From a checkpoint of a small masked image model.
Model: 7.48M parameters, encoder arch vit, encoder activation gelu, encoder width 192, decoder width 192, decoder layers 6.
Training: normuon at rate 0.016, 5700 steps, batches of 64.
Data: trained on simulated grey scan slices of phantoms with and without marks, 61250 training examples, 6.0 epochs.
Rows from block 8 of the encoder, named by matrix and row number. Rows with one number belong to one attention dimension. Each number is 50 + 15 x the weight over the matrix's rms, rounded and kept within 0 to 99. All counts start at 0.
# v: attention value (encoder.blocks.8.attn.v.weight, 192x192), inputs 128-191
# proj: attention output (encoder.blocks.8.attn.proj.weight, 192x192, transposed), outputs 128-191
v.44:72 26 51 36 76 57 40 53 62 52 50 63 42 65 37 49 89 36 50 49 58 42 54 27 50 54 56 46 85 53 57 59 26 57 48 29 41 69 51 27 52 28 45 70 37 51 39 27 41 59 63 64 53 30 64 53 62 44 93 53 36 55 62 27
proj.44:40 63 45 52 50 67 60 46 46 43 46 38 67 38 60 58 25 51 53 40 51 40 43 69 63 42 56 52 21 43 68 53 59 45 71 55 51 51 45 51 41 43 56 48 56 42 48 44 57 53 41 50 53 63 47 70 49 53 34 48 63 58 41 54
v.45:46 42 35 42 31 63 60 40 62 64 74 72 60 46 54 56 43 64 43 36 67 38 58 67 24 56 36 38 54 32 44 24 45 51 82 58 49 61 54 54 60 56 59 55 46 58 57 58 41 56 77 56 34 49 43 58 31 60 53 31 61 60 45 66
proj.45:59 56 55 60 59 50 55 50 43 44 49 34 35 49 49 54 60 52 66 62 50 57 48 39 61 52 57 62 65 56 47 53 43 56 35 36 54 49 58 38 36 55 35 49 51 46 43 37 45 50 49 47 53 61 55 46 54 47 50 49 50 50 51 45
v.46:45 61 52 37 34 34 49 27 65 52 48 45 33 68 49 50 65 37 50 49 53 64 34 45 51 61 31 26 08 51 56 50 44 39 50 46 21 54 54 16 16 67 44 60 54 46 74 58 41 71 62 46 55 41 60 39 27 17 50 52 56 51 51 60
proj.46:56 45 44 50 57 57 49 66 33 49 49 48 62 32 63 52 65 37 47 57 52 38 66 62 54 42 57 60 78 44 58 47 71 64 58 54 67 43 51 70 68 42 56 42 57 45 42 39 54 49 39 59 49 51 43 57 55 59 53 47 51 38 47 41
v.47:59 41 37 51 23 45 62 41 40 71 41 56 41 46 48 54 37 64 53 51 45 53 40 55 43 60 45 46 35 55 42 51 68 39 46 61 51 44 98 58 40 45 38 29 59 69 48 59 41 53 38 26 51 71 55 39 44 52 48 61 39 39 47 33
proj.47:28 63 58 41 56 60 36 47 56 48 49 35 48 44 57 43 60 41 47 40 65 46 60 50 58 46 42 52 56 32 47 47 41 46 49 51 55 56 18 44 55 62 60 64 56 32 69 46 58 57 55 62 51 35 40 56 60 50 49 45 50 64 33 58
v.48:52 46 48 72 20 75 71 95 65 49 48 37 45 34 28 57 60 56 47 57 72 47 75 61 56 21 45 50 66 33 49 04 36 56 15 77 54 34 70 58 47 53 57 51 51 71 48 40 56 40 34 68 29 78 87 52 31 25 92 51 58 73 37 45
proj.48:71 50 56 23 62 30 57 41 41 36 64 58 81 66 39 44 51 55 66 57 51 76 23 68 39 57 31 42 26 49 59 78 46 59 79 10 44 50 61 37 60 44 25 62 42 45 53 72 74 43 63 43 53 09 20 34 34 50 12 77 44 37 80 52
v.49:35 43 43 57 49 47 48 82 47 13 60 33 64 43 21 31 58 56 79 60 78 67 44 31 57 64 95 39 49 62 73 66 81 61 53 27 46 42 64 64 48 69 33 48 69 69 45 43 68 51 41 53 55 59 44 68 40 22 53 49 53 63 31 45
proj.49:45 54 65 33 58 58 52 39 45 45 55 83 35 61 53 65 62 51 45 45 48 41 65 56 41 31 20 56 58 36 52 48 17 62 67 78 69 63 55 57 46 25 55 48 35 26 50 40 36 56 63 75 24 30 42 59 56 67 66 49 55 57 49 37
v.50:48 35 64 40 53 57 52 22 54 59 77 00 47 81 37 48 55 38 65 55 73 53 41 02 38 44 65 75 46 48 71 48 68 45 43 69 59 28 71 51 60 31 40 08 68 75 73 30 31 61 38 62 80 50 53 46 35 36 37 62 40 54 12 69
proj.50:30 50 68 65 60 69 56 78 38 44 58 99 45 00 61 61 37 67 50 37 34 55 56 99 69 43 40 46 46 52 48 42 24 52 75 24 50 67 12 61 46 97 71 30 36 09 42 53 55 64 85 52 31 40 74 47 63 86 44 31 58 71 79 38
v.51:31 51 72 55 55 49 41 46 40 50 36 41 59 40 76 57 26 75 49 31 48 35 58 63 56 62 49 26 59 37 44 36 36 59 36 41 69 72 41 67 42 53 69 46 38 25 52 70 47 41 55 54 48 54 40 74 58 48 46 30 33 45 72 18
proj.51:69 35 36 30 38 43 41 41 49 37 51 45 32 51 44 36 60 25 43 63 29 54 43 41 30 37 41 61 39 61 57 70 80 28 51 61 54 36 60 50 54 57 49 74 64 83 25 51 52 56 48 37 48 49 46 38 47 52 61 69 76 65 51 72
v.52:81 44 43 56 41 48 41 45 40 68 40 63 66 46 27 52 48 66 67 60 58 55 39 27 47 65 59 57 40 46 49 76 37 44 60 45 51 40 38 33 54 73 44 50 47 80 48 29 54 60 47 35 71 47 34 55 54 71 41 47 69 44 42 31
proj.52:43 50 64 47 58 69 53 43 52 42 79 58 40 39 37 73 54 28 39 52 41 34 83 63 38 48 71 83 61 61 51 22 62 60 29 72 55 69 46 65 35 41 24 48 50 28 37 36 36 62 46 60 37 68 57 64 59 26 64 48 39 48 43 48
v.53:28 63 30 58 29 47 62 50 78 61 38 61 39 60 66 45 41 47 59 61 31 38 53 49 64 55 18 32 42 49 54 37 64 36 49 50 55 26 44 27 45 41 89 53 33 69 31 41 60 30 61 61 65 42 54 52 61 32 53 53 55 42 46 67
proj.53:72 58 51 56 61 65 64 49 32 58 48 25 71 57 29 53 40 43 47 31 64 66 32 61 40 65 66 64 47 44 42 57 53 62 33 55 35 62 53 67 60 44 28 60 50 58 55 77 44 52 49 45 48 59 31 40 50 53 34 58 31 46 55 43
v.54:39 49 46 49 47 47 26 38 42 37 45 59 62 35 62 28 63 29 50 48 14 55 29 48 56 60 51 46 48 67 66 74 52 57 36 44 42 56 49 71 46 53 53 50 78 41 46 36 76 59 30 40 39 40 44 49 60 44 63 36 41 50 70 42
proj.54:56 54 60 26 48 51 62 64 48 64 53 54 40 78 41 62 55 45 57 53 63 16 64 48 46 36 46 46 66 28 52 37 56 30 81 55 51 26 61 40 32 38 64 47 53 56 58 64 62 53 49 56 43 57 43 67 44 59 48 53 63 22 38 38
v.55:41 48 35 37 77 49 55 53 23 19 67 40 38 62 28 14 48 49 57 52 69 73 66 22 29 33 54 43 47 48 48 55 46 56 61 29 31 42 57 71 53 78 23 54 81 51 51 40 65 52 23 37 76 58 38 35 28 24 41 69 57 64 53 60
proj.55:51 54 77 58 45 71 42 75 87 42 36 60 58 37 75 59 62 46 54 53 53 35 57 50 80 51 35 49 55 50 51 17 26 49 40 50 58 79 46 34 45 28 58 58 30 47 84 52 33 55 65 74 26 52 79 58 66 76 99 28 22 43 38 36
v.56:42 39 53 80 25 56 37 42 58 43 81 75 49 42 52 57 50 59 39 35 30 37 59 59 58 57 56 43 63 46 51 22 54 59 36 57 55 64 27 58 43 60 71 35 32 65 61 53 61 63 34 35 44 64 46 54 56 71 62 41 58 23 44 52
proj.56:59 50 49 17 62 41 71 32 31 53 44 48 53 62 30 46 65 41 84 59 40 51 39 61 38 52 49 41 35 66 61 83 59 56 64 39 45 25 67 40 38 49 42 43 58 39 31 74 40 51 65 71 52 36 48 64 46 08 45 75 65 57 49 50
v.57:12 24 66 68 54 63 50 43 77 64 78 68 56 46 82 57 27 52 54 45 41 62 57 78 81 64 13 36 21 99 45 03 53 53 00 43 71 48 61 47 34 23 69 42 51 45 48 63 14 55 14 49 44 37 42 55 50 34 45 36 48 46 34 39
proj.57:46 65 66 33 52 58 51 62 28 49 40 40 60 74 50 45 42 53 64 42 60 36 29 48 32 47 48 52 51 46 29 75 49 23 80 46 45 49 41 49 69 72 56 33 53 48 38 47 61 41 78 42 50 51 60 52 52 57 28 67 77 55 49 63
v.58:81 35 46 30 41 23 34 47 36 41 38 74 42 28 39 84 56 51 35 46 28 42 41 49 60 73 63 39 35 28 51 23 36 37 55 55 36 36 48 47 57 62 61 46 57 56 36 47 56 49 83 53 15 63 56 58 44 70 53 53 48 50 38 49
proj.58:62 57 42 58 56 51 42 51 70 69 65 38 66 57 47 39 30 54 55 65 60 54 40 59 27 41 46 44 52 70 62 88 68 51 50 58 59 62 60 43 33 52 33 50 66 45 46 44 45 50 28 65 88 39 40 42 56 41 58 49 61 34 63 45
v.59:92 69 65 34 66 24 40 59 19 12 16 30 61 68 33 26 67 42 60 44 57 38 52 37 52 55 79 57 25 26 67 50 65 54 81 42 52 31 43 78 62 62 25 35 57 14 37 59 35 58 51 38 29 45 43 67 67 95 52 54 47 58 53 64
proj.59:36 32 41 57 48 46 54 36 48 36 54 81 07 33 75 84 46 53 49 53 53 74 80 37 35 16 34 38 72 54 60 59 40 64 42 77 45 47 58 32 41 31 57 68 48 81 64 19 64 42 75 55 61 47 80 33 30 43 63 24 64 50 49 24
v.60:56 62 71 68 68 56 39 47 47 61 45 68 44 37 50 55 46 83 52 45 66 47 62 46 37 34 53 51 65 60 40 17 44 61 23 68 86 62 40 55 30 67 43 47 45 42 49 45 40 56 33 33 57 66 59 29 42 56 55 50 37 38 65 31
proj.60:59 44 36 30 46 50 43 57 43 36 64 33 57 56 50 41 59 49 58 38 22 42 40 42 54 63 45 54 32 57 61 52 61 55 63 34 49 44 60 53 83 31 53 62 51 60 69 49 80 45 74 42 27 58 47 62 49 57 71 43 52 61 32 59
v.61:92 53 44 59 52 60 47 63 42 60 55 59 40 51 27 64 26 53 63 43 74 45 33 31 32 25 62 36 75 32 45 49 50 35 63 47 34 55 47 39 47 57 62 47 68 45 66 35 46 40 49 57 73 53 50 47 59 50 43 53 32 53 59 67
proj.61:30 60 43 50 67 57 63 53 51 55 63 41 67 44 62 32 56 50 46 52 40 72 70 62 55 78 65 70 38 59 42 42 52 66 43 61 52 82 54 68 63 46 33 63 37 45 37 47 52 61 71 49 41 56 52 49 49 53 58 52 51 62 66 40
v.62:22 39 50 65 29 65 46 52 61 69 45 65 55 52 74 73 49 66 29 53 51 44 41 87 71 43 17 21 51 59 68 29 28 30 55 49 33 55 57 35 41 41 62 50 36 63 55 63 30 31 60 56 32 42 28 61 70 65 36 38 60 35 46 38
proj.62:72 53 51 45 49 40 44 58 38 67 57 41 62 71 46 40 34 26 77 70 64 54 30 22 58 74 92 67 38 53 29 81 68 70 55 50 38 50 56 50 55 52 33 57 84 42 28 37 37 45 24 57 63 52 63 47 36 30 34 80 55 51 51 44
v.63:15 74 55 26 19 49 60 60 62 62 41 33 83 56 65 33 44 58 61 52 39 46 71 62 44 38 54 77 68 61 20 47 30 44 59 59 50 34 45 26 59 57 45 78 44 24 41 58 56 37 73 84 56 74 58 60 79 23 69 35 47 79 46 62
proj.63:81 33 28 80 33 47 60 41 28 41 62 69 43 33 24 52 59 47 59 33 64 79 44 25 45 54 48 41 34 31 59 53 64 69 39 43 52 58 66 43 65 40 46 57 57 81 27 34 51 41 35 10 44 29 35 27 12 70 14 68 60 55 66 33
v.64:91 35 51 70 63 55 36 37 34 72 60 44 38 52 50 77 51 20 59 52 61 47 42 22 46 25 32 62 37 41 74 24 48 56 25 67 66 50 49 42 51 65 46 29 53 90 65 41 44 57 43 45 71 54 66 33 43 62 35 58 41 34 12 68
proj.64:43 87 82 30 41 43 41 46 70 16 55 55 53 44 37 44 41 87 71 55 35 43 36 99 15 69 71 36 65 68 54 58 52 78 94 69 42 53 45 85 28 36 44 39 30 00 35 60 57 82 78 56 36 38 49 82 62 64 77 53 63 56 83 37
v.65:65 49 41 59 62 41 45 73 49 53 67 37 85 40 32 23 54 29 75 40 30 63 35 28 40 78 67 49 31 37 72 55 55 56 50 38 48 56 93 60 54 46 27 63 69 39 48 62 80 60 50 33 51 53 59 27 32 49 63 46 44 56 49 76
proj.65:46 42 49 29 53 63 42 34 46 39 42 64 34 69 51 84 57 52 24 68 67 24 47 64 46 41 49 55 75 39 69 56 42 64 51 45 44 28 40 51 42 49 65 57 59 50 57 43 55 43 40 67 44 52 30 77 61 57 57 34 47 50 58 44
v.66:68 38 52 62 56 53 38 39 51 61 61 22 53 41 40 47 53 56 74 50 33 51 54 33 42 54 44 81 46 49 72 68 70 49 21 45 50 41 53 59 53 35 30 39 62 54 36 39 34 63 54 40 84 40 76 60 32 75 31 79 38 35 44 40
proj.66:34 61 62 42 52 50 35 42 54 50 46 62 48 57 50 59 35 48 32 42 53 39 49 67 56 53 58 34 50 50 45 40 24 53 73 46 49 56 33 46 43 62 74 47 47 34 75 64 59 54 42 54 26 54 31 46 63 44 69 37 44 64 52 59
v.67:34 67 37 77 48 51 28 53 25 52 49 40 55 56 42 39 56 33 75 46 29 33 70 62 32 26 72 57 99 38 84 77 46 75 25 51 48 45 71 29 42 50 31 86 76 77 31 56 83 70 29 59 78 65 62 71 31 36 73 62 46 73 76 43
proj.67:99 42 70 11 17 63 65 53 72 38 51 41 77 49 27 35 60 38 15 25 66 68 14 49 52 47 32 42 37 26 73 08 47 27 54 22 64 39 53 52 32 47 43 44 35 12 74 64 66 36 49 58 06 41 23 36 48 55 53 24 13 42 32 76
v.68:49 79 43 75 47 71 34 38 57 52 73 97 22 28 66 79 35 70 51 46 41 57 62 48 53 23 38 40 78 55 68 26 52 41 37 54 63 80 59 68 22 72 48 40 62 62 67 49 59 65 55 38 51 59 49 23 07 59 48 51 71 28 34 29
proj.68:42 15 52 68 45 61 50 86 53 47 56 03 99 78 46 42 57 47 71 63 40 44 43 44 50 58 61 42 00 64 20 59 24 46 87 31 33 49 59 26 65 29 48 30 64 22 52 43 42 45 43 54 38 64 66 80 81 41 76 50 42 43 81 59
v.69:70 30 40 64 42 36 39 34 50 46 60 58 59 60 42 75 35 29 36 46 62 60 31 62 33 43 46 41 61 56 57 46 57 43 52 57 48 48 39 36 64 43 45 55 70 43 52 48 44 58 57 24 66 46 45 29 50 53 35 57 62 33 67 62
proj.69:48 65 57 28 58 67 51 59 55 51 47 37 49 48 46 32 59 67 44 51 51 30 58 45 50 70 46 44 48 40 52 50 41 58 44 33 53 49 46 51 43 58 56 46 32 58 46 57 52 45 41 44 31 53 49 62 64 47 69 44 45 50 46 55
v.70:59 61 57 63 63 48 37 68 47 39 35 69 37 28 33 59 73 46 66 42 40 45 43 42 39 65 30 38 56 47 61 60 58 42 43 48 72 50 60 61 18 61 69 52 61 88 43 56 82 77 81 43 52 37 54 51 24 08 61 53 53 13 46 59
proj.70:55 58 40 35 44 67 56 41 63 52 53 45 56 68 58 65 39 58 52 60 73 26 53 69 57 25 62 45 39 47 45 50 32 60 69 61 39 36 40 48 51 42 27 50 36 37 62 48 50 46 08 77 39 76 27 70 71 55 63 50 21 39 53 49
v.71:53 51 55 52 51 48 68 49 43 50 66 46 46 53 49 44 70 75 40 52 45 54 53 41 47 48 48 85 43 17 48 35 48 65 26 40 51 75 34 56 48 36 51 58 57 62 47 44 39 43 48 39 47 72 59 81 57 47 44 57 40 57 45 55
proj.71:35 55 65 57 51 29 34 41 57 48 50 52 51 42 58 47 24 41 48 58 37 49 49 78 54 54 65 31 57 64 66 50 51 40 68 35 46 43 44 44 50 60 47 29 61 26 46 54 67 37 74 62 47 24 57 42 45 52 61 44 69 47 50 49
v.72:58 47 43 52 24 65 52 52 42 29 77 65 44 59 30 57 65 54 33 61 65 51 50 34 60 47 56 14 35 33 63 27 33 53 47 60 49 58 43 41 50 69 46 64 55 67 65 31 57 51 35 50 63 79 61 54 21 53 71 43 75 52 43 43
proj.72:67 67 38 17 66 35 47 34 79 57 49 33 65 55 73 35 59 37 67 68 13 62 61 74 35 55 39 80 81 76 49 59 63 44 56 40 44 49 59 73 44 45 65 44 49 23 21 67 35 36 47 55 17 19 80 41 71 44 46 47 15 65 42 25
v.73:66 45 65 60 59 72 40 56 56 55 63 28 45 62 45 48 49 30 50 31 36 43 52 51 69 46 39 49 53 65 63 44 57 45 30 59 55 63 26 37 41 46 55 59 53 60 50 46 41 58 49 59 51 30 46 51 52 35 57 49 17 57 43 45
proj.73:35 57 53 48 50 40 58 44 50 44 32 68 39 35 43 56 35 63 54 59 46 46 38 63 38 42 52 43 57 42 30 44 43 48 53 41 41 39 56 57 52 55 65 29 57 55 44 61 62 42 56 43 41 64 52 62 46 52 29 42 64 47 57 42
v.74:72 46 54 65 82 75 49 24 27 36 66 32 31 54 42 23 61 36 46 49 68 24 33 30 28 57 46 80 89 34 44 83 61 58 48 58 71 43 32 58 51 75 44 59 30 72 49 35 85 71 00 54 67 44 41 46 30 57 49 59 22 48 66 50
proj.74:34 49 52 22 48 39 47 71 86 31 47 50 31 33 24 70 55 50 54 56 30 68 69 61 49 27 51 32 33 58 64 00 24 62 37 23 29 53 56 52 26 20 63 31 55 32 72 48 37 46 94 46 20 67 48 65 62 55 83 18 41 47 41 56
v.75:06 60 48 49 45 93 64 57 50 73 69 69 44 43 66 73 32 66 45 41 65 69 53 99 61 40 78 69 81 44 50 48 51 61 51 69 53 51 14 28 67 37 76 54 37 41 60 33 54 37 21 81 37 62 43 33 43 74 61 39 39 81 58 61
proj.75:83 33 26 48 32 00 60 59 36 71 34 13 76 58 25 01 62 28 50 60 40 54 53 00 40 75 14 63 26 64 37 48 43 31 32 20 49 40 84 72 48 69 22 66 51 55 31 63 41 51 54 24 68 27 54 38 37 25 21 70 63 30 68 37
v.76:25 36 62 76 41 66 51 72 51 71 86 68 29 44 63 56 39 74 55 30 61 53 70 73 91 36 55 82 32 40 49 26 45 68 26 70 67 64 03 54 51 44 71 57 33 40 57 53 44 28 50 41 33 51 54 72 74 57 63 29 52 66 37 48
proj.76:48 55 50 34 53 19 51 32 45 48 47 47 77 60 47 49 47 38 57 71 39 62 31 36 21 66 26 15 34 62 31 81 59 38 65 22 44 51 84 34 66 69 59 38 67 55 26 56 45 50 69 55 59 09 60 41 49 27 00 72 71 44 43 44
v.77:47 54 45 63 64 70 70 76 64 49 70 21 59 74 43 40 54 19 39 35 61 58 58 44 29 50 38 68 89 53 34 41 71 60 62 39 43 33 66 49 49 37 52 85 57 40 45 67 61 57 35 59 53 57 64 41 42 42 64 42 64 78 68 54
proj.77:25 75 40 34 63 19 48 45 38 51 12 51 42 35 36 63 48 58 57 56 85 43 49 63 42 43 38 33 32 46 78 42 42 50 13 45 61 44 18 66 67 44 50 39 34 68 58 32 60 63 86 62 33 50 29 52 56 62 36 33 39 51 52 59
v.78:65 58 59 52 74 56 50 62 29 58 65 27 55 53 30 47 69 48 38 50 82 61 50 00 52 42 60 40 39 37 83 72 59 38 60 34 50 39 65 50 51 59 20 56 80 56 47 42 54 45 61 63 81 49 59 37 34 30 50 59 34 73 38 59
proj.78:36 45 50 38 49 50 50 75 63 42 51 57 47 45 66 68 35 54 45 55 34 27 51 76 56 68 53 83 73 49 42 20 37 61 43 47 45 71 45 64 34 33 69 51 35 29 56 45 62 78 31 53 33 57 44 69 83 51 74 37 20 55 59 50
v.79:62 42 83 29 44 60 48 11 89 58 65 58 26 42 79 57 41 57 37 50 36 50 37 81 67 58 57 57 46 86 21 28 34 47 44 67 61 59 67 50 56 18 82 50 21 67 54 69 31 60 63 43 39 41 35 66 53 98 62 45 54 41 43 46
proj.79:44 64 27 76 56 43 53 69 22 64 41 47 64 45 37 46 46 60 50 50 52 41 51 27 41 43 51 43 43 41 43 67 54 36 59 45 43 42 53 49 43 78 39 33 70 57 32 36 45 39 49 43 69 57 55 36 39 45 01 61 70 52 58 51
v.80:62 37 42 35 44 57 72 52 94 78 72 54 40 50 38 87 55 35 61 61 45 56 39 55 60 45 43 58 45 48 27 44 51 40 43 65 58 55 42 25 68 10 79 37 43 65 39 48 39 55 54 44 45 29 44 58 46 82 54 56 28 46 30 79
proj.80:37 68 53 78 54 46 45 45 25 42 35 55 59 56 50 45 41 47 35 42 51 52 58 52 45 49 53 51 42 49 48 59 48 56 44 38 46 43 32 66 45 79 36 39 62 49 50 62 43 39 42 40 57 66 51 38 48 43 14 64 66 55 74 42
v.81:46 91 64 55 63 41 45 37 59 48 55 42 43 32 64 37 47 62 54 44 44 46 61 31 75 48 45 22 41 62 42 18 39 53 58 43 48 74 29 47 29 69 53 53 61 30 67 54 43 56 55 42 52 66 43 51 52 53 57 30 33 42 64 59
proj.81:54 11 50 56 48 70 46 43 41 76 40 44 58 64 56 70 55 67 43 31 43 28 43 61 46 52 61 73 45 45 23 84 67 55 38 65 72 53 59 63 67 35 54 45 35 56 42 30 43 47 57 49 51 48 57 75 54 46 52 66 59 66 27 40
v.82:42 67 45 41 65 39 58 57 43 39 20 54 46 56 59 67 48 70 41 63 70 46 35 72 51 68 48 54 54 42 28 43 27 59 61 51 44 63 60 48 58 72 55 55 44 39 58 45 58 58 48 43 21 31 59 68 71 60 51 46 62 39 60 52
proj.82:36 14 41 69 33 57 13 24 54 52 74 52 48 46 48 39 81 54 57 52 49 34 70 00 54 40 76 50 67 50 61 58 69 55 56 72 65 49 54 52 68 46 43 42 56 76 33 30 46 39 47 44 63 58 79 39 30 28 42 74 67 62 26 26
v.83:46 38 57 47 44 49 67 28 49 34 59 48 51 46 61 54 43 23 37 26 23 47 46 39 47 48 34 85 67 80 42 64 80 51 47 61 63 40 07 77 72 35 43 43 66 69 43 72 31 72 38 49 47 40 56 40 29 56 49 66 31 29 66 58
proj.83:64 42 67 44 75 38 22 65 60 73 47 62 26 25 34 42 62 68 57 52 59 53 30 46 44 44 37 16 33 44 44 29 56 21 59 34 57 42 54 28 01 58 79 23 47 41 64 52 82 49 43 69 58 58 09 48 82 51 47 14 73 61 45 45
v.84:65 73 61 61 52 53 34 58 38 29 33 49 72 79 58 57 39 43 58 34 69 53 35 24 71 45 57 81 44 29 69 67 56 59 37 84 35 33 52 48 45 65 44 52 71 42 50 58 53 51 38 71 55 52 68 42 56 45 54 34 45 85 64 62
proj.84:58 33 44 41 50 56 69 37 42 32 62 32 32 11 40 48 57 68 83 67 40 49 55 69 34 43 61 45 67 68 35 40 30 51 64 30 50 60 62 51 37 26 49 46 43 43 44 29 41 46 79 58 18 34 24 73 42 42 41 43 36 35 34 30
v.85:84 37 49 16 61 20 59 39 47 51 62 44 57 51 36 34 41 49 27 28 33 57 24 17 40 37 45 58 10 27 48 53 46 34 82 42 21 52 48 58 77 50 73 48 70 41 55 59 39 58 70 42 51 40 52 61 56 82 44 56 48 46 44 99
proj.85:18 49 54 99 59 70 42 51 43 50 46 66 50 35 73 64 37 71 70 77 59 32 83 69 50 45 70 52 61 60 29 46 56 74 42 58 56 65 29 56 40 53 34 62 62 54 31 26 30 44 37 59 63 64 67 54 65 45 39 51 57 45 56 19
v.86:47 24 67 39 43 50 55 46 46 56 45 37 50 59 57 59 61 43 53 45 44 48 50 50 54 48 63 36 47 64 42 62 44 47 43 53 50 46 64 55 63 52 81 43 47 52 62 47 18 58 59 47 50 27 40 37 48 51 47 37 42 52 24 51
proj.86:42 62 40 58 54 53 49 50 52 50 55 60 56 33 47 33 42 52 45 49 65 57 49 54 54 48 41 62 49 47 42 48 55 40 66 55 60 51 43 45 35 54 28 45 50 52 46 54 58 54 30 55 62 62 59 33 56 56 41 65 57 49 64 57
v.87:17 62 37 25 43 40 52 28 40 40 34 61 53 27 38 51 46 50 62 62 50 47 40 48 36 27 47 30 80 67 38 56 36 53 66 51 55 37 56 37 65 53 69 56 37 30 59 51 55 56 54 44 48 66 52 38 40 51 61 39 66 25 45 59
proj.87:75 31 39 59 41 69 57 68 55 62 54 41 52 62 54 43 67 41 36 46 41 64 46 44 49 57 39 62 29 44 44 48 69 49 34 62 53 39 57 65 32 58 30 64 52 65 48 56 59 47 38 51 65 70 46 23 42 66 63 62 36 65 48 54
v.88:09 32 62 44 48 58 81 53 71 33 51 44 64 41 42 83 40 41 39 46 32 53 27 79 54 55 50 21 83 57 33 64 46 35 55 50 45 34 52 24 41 39 67 52 62 40 46 58 51 56 69 61 52 23 56 49 33 45 66 29 51 58 36 51
proj.88:74 51 30 52 50 58 38 52 35 68 37 35 57 57 57 28 61 49 49 43 68 60 58 25 42 53 46 59 28 40 40 59 50 56 48 55 51 49 61 60 58 54 33 58 47 67 46 49 48 41 33 48 67 71 29 36 45 59 24 69 59 43 69 60
v.89:71 53 50 64 48 36 35 53 62 71 50 45 46 25 44 52 58 46 42 35 47 61 49 45 48 35 40 62 81 45 50 14 39 46 20 53 86 50 58 39 48 64 63 58 43 54 56 63 52 73 61 38 46 55 82 36 45 46 56 49 45 41 54 90
proj.89:39 35 29 34 31 60 57 55 52 59 61 59 65 84 47 58 28 72 60 64 56 18 33 66 55 68 56 32 26 49 75 82 55 55 77 63 30 35 42 55 63 57 49 42 60 54 39 47 72 41 53 49 51 40 43 66 51 51 39 56 56 35 45 37
v.90:30 50 59 35 67 36 51 30 76 56 46 43 66 62 57 42 47 37 62 76 28 56 28 25 23 72 53 29 29 74 33 70 71 51 60 29 52 11 81 60 51 46 39 61 39 54 44 56 50 74 65 30 77 32 14 39 47 27 35 55 49 24 51 63
proj.90:32 74 34 67 27 92 36 60 02 37 40 53 29 35 45 51 54 59 51 12 84 43 70 51 86 35 50 63 62 15 70 31 41 38 60 70 64 40 15 29 37 37 78 57 17 78 79 32 50 42 07 64 34 99 47 55 67 67 64 44 38 55 42 68
v.91:51 54 52 51 54 66 36 57 29 39 74 66 47 41 36 59 48 57 68 45 50 58 56 48 53 47 46 51 36 43 62 35 43 44 57 41 50 65 24 51 38 59 45 40 39 48 74 45 57 45 34 26 46 62 65 32 44 52 62 49 91 64 27 89
proj.91:60 51 33 76 45 33 78 49 80 06 58 11 63 69 63 41 75 46 50 48 61 58 74 44 81 51 68 71 45 90 54 48 65 44 63 63 24 51 76 56 53 34 76 10 76 53 42 39 49 39 96 61 71 14 25 58 69 21 55 40 74 10 68 07
v.92:17 61 46 68 71 52 78 73 33 57 47 48 41 32 48 63 45 34 61 77 35 36 38 57 48 47 38 11 70 44 66 46 62 53 47 59 44 58 44 55 36 51 34 64 63 44 22 50 67 40 61 49 54 31 46 45 50 35 46 52 53 50 59 61
proj.92:67 55 46 44 39 47 43 42 47 41 42 42 51 73 61 46 61 62 39 27 63 56 45 44 46 49 46 71 44 52 48 50 37 46 37 56 48 41 59 50 42 45 44 52 36 51 81 61 57 46 33 62 56 68 37 51 54 49 64 44 34 33 54 51
v.93:28 40 41 57 16 43 49 64 54 58 38 46 69 46 56 52 33 81 64 48 30 56 25 77 36 62 93 39 74 48 34 47 27 62 62 28 53 41 39 47 62 59 46 62 52 24 41 38 73 49 45 29 24 53 54 30 50 47 63 52 46 71 56 49
proj.93:82 40 27 44 57 36 54 19 32 45 58 36 46 77 53 21 61 18 29 48 49 86 73 14 52 58 27 61 31 54 65 77 81 26 47 47 50 42 73 38 62 53 35 67 70 69 42 54 35 41 49 57 77 41 32 46 29 43 40 47 74 48 63 65
v.94:97 41 22 53 38 55 30 43 73 56 85 42 33 39 56 39 53 38 80 57 40 39 71 33 62 62 33 74 41 79 38 34 44 53 38 48 61 59 45 55 72 37 64 35 51 85 60 36 19 54 55 28 65 56 57 30 47 68 58 65 38 57 20 43
proj.94:37 55 67 42 67 65 76 34 53 49 35 61 78 41 24 36 42 50 25 44 33 67 24 89 39 40 49 27 40 31 59 62 51 33 51 58 56 38 33 48 37 70 43 32 11 23 50 63 58 51 66 59 48 45 37 52 44 51 38 62 50 59 72 53
v.95:46 42 63 58 48 60 69 38 55 65 59 45 63 67 65 79 52 55 33 36 46 75 30 26 55 58 54 43 25 62 59 59 51 41 49 36 47 54 45 52 51 53 20 46 53 54 67 55 49 59 46 47 74 49 44 38 41 57 32 49 52 51 45 35
proj.95:29 51 41 48 57 46 28 59 56 48 44 52 45 29 50 39 48 43 59 53 52 18 66 65 52 60 59 43 54 57 31 54 51 47 49 74 56 77 39 57 54 55 70 27 55 44 43 52 35 63 43 57 41 61 58 62 65 48 52 58 55 52 53 47